python train.py --encoder_arch="convmixer" --model="segmentation model" --dataset="seven-segment displays showing three digits" --train_examples=195000 --image_size=48 --crop_scale_min=1 --horizontal_flip=false --num_classes=3 --encoder_norm="batchnorm" --encoder_activation="gelu" --encoder_patch_size=8 --encoder_depths=[10] --encoder_kernel_size=7 --encoder_widths=[384] --decoder_norm="groupnorm" --decoder_activation="gelu" --decoder_weight_standardization=true --decoder_widths=[48, 96, 144, 192] --decoder_blocks_per_level=2 --decoder_block="plain" --decoder_attention=false --decoder_upsampling="nearest_conv" --init="torch_default" --optimizer="normuon" --muon_scale="original" --lr=0.018 --momentum=0.95 --nesterov=true --orthogonalizer="newton_schulz_5" --adamw_lr_other_params=0.0021 --grad_clip=1.0 --steps=5300 --batch_size=64 --epochs=1.7 --lr_schedule="linear" --final_lr_fraction=0 --warmup_steps=260 --weight_decay=0.02 --adamw_weight_decay_other_params=0
Rows from block 4 of the encoder of a small segmentation model, named by matrix and row number. Each number is 128 + 32 x the weight over its row's rms, rounded and kept within 0 to 255. All counts start at 0. Numbers have three digits each.
After each channel's rows are labels from the 100 images, of 14976, where the channel reaches its highest value: "top examples" is what is common among them; "colour at peak" is the nearest of a few named colours to the mean colour under the peak. Only what is clearly more common there than usual is listed. The data: seven-segment displays showing three digits.
# pw: pointwise conv (encoder.blocks.4.pw.weight, 384x384x1x1), inputs 0-127

pw.23:051164122058138197151180123069116175134092122088131115150077121134099067194123155136087084157116116117141160112135121153147173102157144098156154125130164149124198107140086078124103094123123134186135147147150098074095136138091153133184122084190176179081129098109130057148118126078158127148134117120117070108096109183156152120123081116147101169178135051178073150195150085095084156066201
top examples: second digit: 0
colour at peak: blue

pw.129:100110123091090115198130130082092158115139147160122108178111070139105125076122114125139084073089100128118102187092118044151110109145147178126158182146170144140136163130108144155098149144071125150141113091159149131180177123132119144115185127092093136110137160113150105148130094111121128121071105131133084124166156151144110192095123155106129126107113197173149120170087107089159148103101
top examples: red glow
colour at peak: grey

pw.136:058171122108108084171156173078172082208166122128117129119184187078101084134097120148162144170107068169103100136123126136142144134069138098138144118075188110148149162090151108147104065112090149061094091128124102129096189112127147153132157077116139142097137135183110054150139108141126105127184158138099133086179130128112193164087172137165067146121160153125162121161177152148143208112130
top examples: amber glow
colour at peak: blue

pw.88:119069107117111064113142182119155126073121106129089175161059143098124165046153136108090097106115119132108134161107131150078217125169134128150087165139140158119140158156127140120101079138116135094094094143134085073125155097146165140167117142181053096112146146073191136161139105148140128158128156135109104068174111144122129138131138049174086123113121126071174141159153134051127067157098
top examples: white glow
colour at peak: pink

pw.269:058141115150046096120112156134121146135137143185122115083129185153183166089124103114117165130097145154164151119141079130138057167137148121113097130068141141161108152058109150121159078122119076143101128161233149119163098151161132121153157105129142121180161069118165127119143121089119130090181138079116105160113137132172141141116167098172075089069154126084158136100096107156175107095153
top examples: the digit 1; second digit: 4; second digit: 1
colour at peak: brown

pw.183:098140134161131099158170089156126114142169166081139132116109126220129078136130124136128126132122111121102091068103100162098161116125088151093121140110130124145150107044117103116161106106169073143127149137100123200164133105127131106184089181171151109161110129157091126155151132069141179172140076183133168116151087155170142067089136132142125136091096113209123137105122150192130136133189
top examples: second digit: 1
colour at peak: blue

pw.165:093096196152116127171191094117128094133155121116089083089100107092165158110100136110126102145172157128071140096126182066121119187100077155116129127122159164106095101128140147110128103204154092135119098148115119071148156181133193057127065115147141100177138165191117130097157169107135157177157156089125115107071134061114122065104157122112117134137124213090110123133070126110176141151136
top examples: dark on pale
colour at peak: grey

pw.160:083121104166091160152123108163101046116127092143141096124138135155132157144136085086089129086076132141142117103098129185091104141192158137179159160062141103136131102135110086055121147136104161126112131154142131173127135046148133095148116123123117140136102124109097127129129101189100166172105072141133132123158169058180133125097103146171131148147087136099198114131148200073121177149184
top examples: second digit: 0
colour at peak: blue

pw.365:091134138080154131095146130083134157115106091097116131186147150126143147145159157061100107153114133105133115172134145163201121090152102114090123131164055070114133135126095122168151150084158139173160150117179128111162147140136181087147116117085136124101129112103100127133136135145186134082083195139117153082094175162110120104077171090110158122121114132143155162167116123124099144190207
top examples: dark on pale; third digit: 0
colour at peak: grey

pw.181:112108142151086102146128147216093154140114123129129070154129050169106088142156099100178095145199102146159179203147114172131178102154122120179134113139142135116122116114151121133097168137087115157172148172129121145143211093185133161126153085165134143135127160128147181156114138135070065145146083174079123120071174179106141079076132127147119068129150076082167135124115199081071108084137
top examples: third digit: 3
colour at peak: blue

pw.235:122071177150160103137095117152108119110173123111154138110116095089110122129157100156140113079095098149104126100149105090148091206164156086178141170091159111129106123072170143165066119099131071117172120073121111174148139129138142137159123162122096117126142102060075143148134110098133113154137123141102101133120098164127178118086141142156076153161235116188183129143158083128131175109135
top examples: blue glow
colour at peak: blue

pw.227:112143098129162146121051152135133132094112119132118142160102055062144168142113145111156107090103114171174143164046104150089101095135204130132119106132133119125147147132157063135096196076196136134145157124171149215095141133155133131176117166122110082160134091135099122111119129091094127170059137164121100125124098113243110175112131146165127127134092137069130162181200139106104154115144
top examples: dark on pale
colour at peak: grey

pw.110:153155099106138130167048103113153116143160161127155177115189132181088186161087101086120131086123096141052115241113149113104120197114204146132086149136131115102109188144093116076075173131107104156117117149093083112157152106149118119137183195082147108123178137166060110143150100119113100138127153172131105125095152145102094065075183113158152097175102205197139108085128126139137120181182
top examples: amber glow
colour at peak: orange

pw.358:093156181132173169170129108120116072117127169178175109102047142100152072112156101128132146063077115117139052106066148144138107072131107133178146137112128172161077129162123194106155097158059149128153172184076129167085060133094144122121123109104091170174193120144115129180134086181146091147126176143189076102132104093095123157101133151112170171150176096166122109136140090105079119108110
top examples: third digit: 3
colour at peak: blue

pw.74:151173066194151142069101094085139151142082145103092152076089129118130171127155155085143144122097147198087140177126117149120100164118157118140111141097159183223075082123140147118164119128156139085145136114134153126113139109174105149126148143143136148176182137133090227121090157132124172129091109140129129134145156100087107099174202151163155156147140115087167037131114170118104109136178
top examples: white glow
colour at peak: blue

pw.246:138171112136109109151113148131095199128119122203144112089098151131116161117099047154134183161105078172121103065167100123159145165136064156101145142071100171175148138158126082143189089135117096123100105141103129145145116180137121084149156138142066112107121158073104220099158129123151142148129128116138207109100109085135117121098122146170151153107136074201146117131106109125127123142129
top examples: amber glow
colour at peak: orange

pw.91:143175135095128171090096159095146121127139113157078160136186149078191067150084085119136097124120090100120119140109101077056157114109099111110103145087090178135126141159123071255132077106124083105147106126115125137118150102130099185093173110141196123121126172111142161125136110135088087114129124218154121153119048112107189138180096130116133118104152075070154123111126146147135138095145
top examples: third digit: 0
colour at peak: blue

pw.46:068110121126098167137122090117157087152180151117128146088113176059114124145129141127105071201099139127126154106142109094185116087146139146132147116112120173134105169131105162136100097117148097129126135151187149117145095152182121138113159106092164170110187076170123148189080132157103178100181162172122183116117165137133097116151127112143091098157126118138095152149081095118089080106102
top examples: third digit: 0
colour at peak: green

pw.247:122113142151122150144126116130102131111110109194179178127164114140084127148164056086102152149120134110151089172120151112096195090139110152164107142179130144164108157110087114160129120113144137117192088139142064146115128132106132103145089118111228160103160144144074082101125114091173102158155133163132189105151152117128077122108131122093137133155116086137125070137106122094144190128123
top examples: third digit: 5
colour at peak: blue

pw.350:110129145094146137135151138153111119107139114116110138119178118105134100156127153120151166137104150100111117140114101119108082160149114111074090143111201114142103141127078070138162109120117154255135179156121174125139161190094127136098122087147145167091133158172177116120156147166107104194112119165124206143126151173108103142151191110102113158151166142090158180179118133117092121096151
top examples: dark on pale
colour at peak: grey

pw.344:160125138053126174081157149060129171099131128156101166091110140119134180117116159115132111083143100121115168127098164147118200094148175076168111119143133149104106181104089130095111127168097182075132134098142110156119106085167120102100112100116139144143097181245151126176150096158176139139135135128114110142104173104147142125106185138114111105128130139144124130071126107094121194118102
top examples: second digit: 8
colour at peak: red; orange

pw.231:141057151128086129112150135121132131135108174168162095162147129170113133130105121131125117087125123188146186102162141079131121107149169133072091112065138156101135125127168109118150186146073124098165129209167131170089169129179100169148132124152113169068158115121217161148114141169156136143148138134088135102133159132159147181117113144077173078115120155089124145131084168048084141169157
top examples: third digit: 8
colour at peak: orange

pw.190:074159103156111105124119110079133124130160159132149147045108171128157121117151153149120168117097116087079120078140134150173107139103108163135148149121187118140110127110142158099099107121110092110118165094091116138054090113137099126115129167139120146131162147079089128124113172098105140116144169135087142160160211163081143156179157127130096114151139105163147115106095110219090113113098
top examples: blue glow
colour at peak: blue

pw.94:082146137124115089122167100179126073137139108092158137144108150124118164108052153178142086198100116166005133080083143092100165182131168148088170124062112063111145120120134149154112138128079071073094112089101175167079107135199138149114167184091075124135132089115092151099078128171122203110091141140116123186151117138102098160137091052141113161130153073108143094127037112255122147201148
top examples: dark on pale
colour at peak: grey

pw.77:123098097134132157141097107147148109129139105137128159139089176132177113132070126105081158104071063106139117136150144128141124080082126153142124152201128149097131147161119137102167181150134108142149129123175056127128107133126136144134154151129115145100161150150124111112201210073080124090112135117145103201129165077087144149129117218161126142085176159159078147104079135116131119127129
top examples: blue glow
colour at peak: grey

pw.320:151151224114103107189130124120140145128120183156161132124145162106101125088129059052114068154133176144140158149066115103114108189072107148187135112141091149155054179112101146130125112105049127198145185112130146121110116093131129122125127095140159137136101157116110122180109117183132160247116123162099159091096153097124152097173123039122077163113097127055122129167092124136104113136084
top examples: dark on pale
colour at peak: grey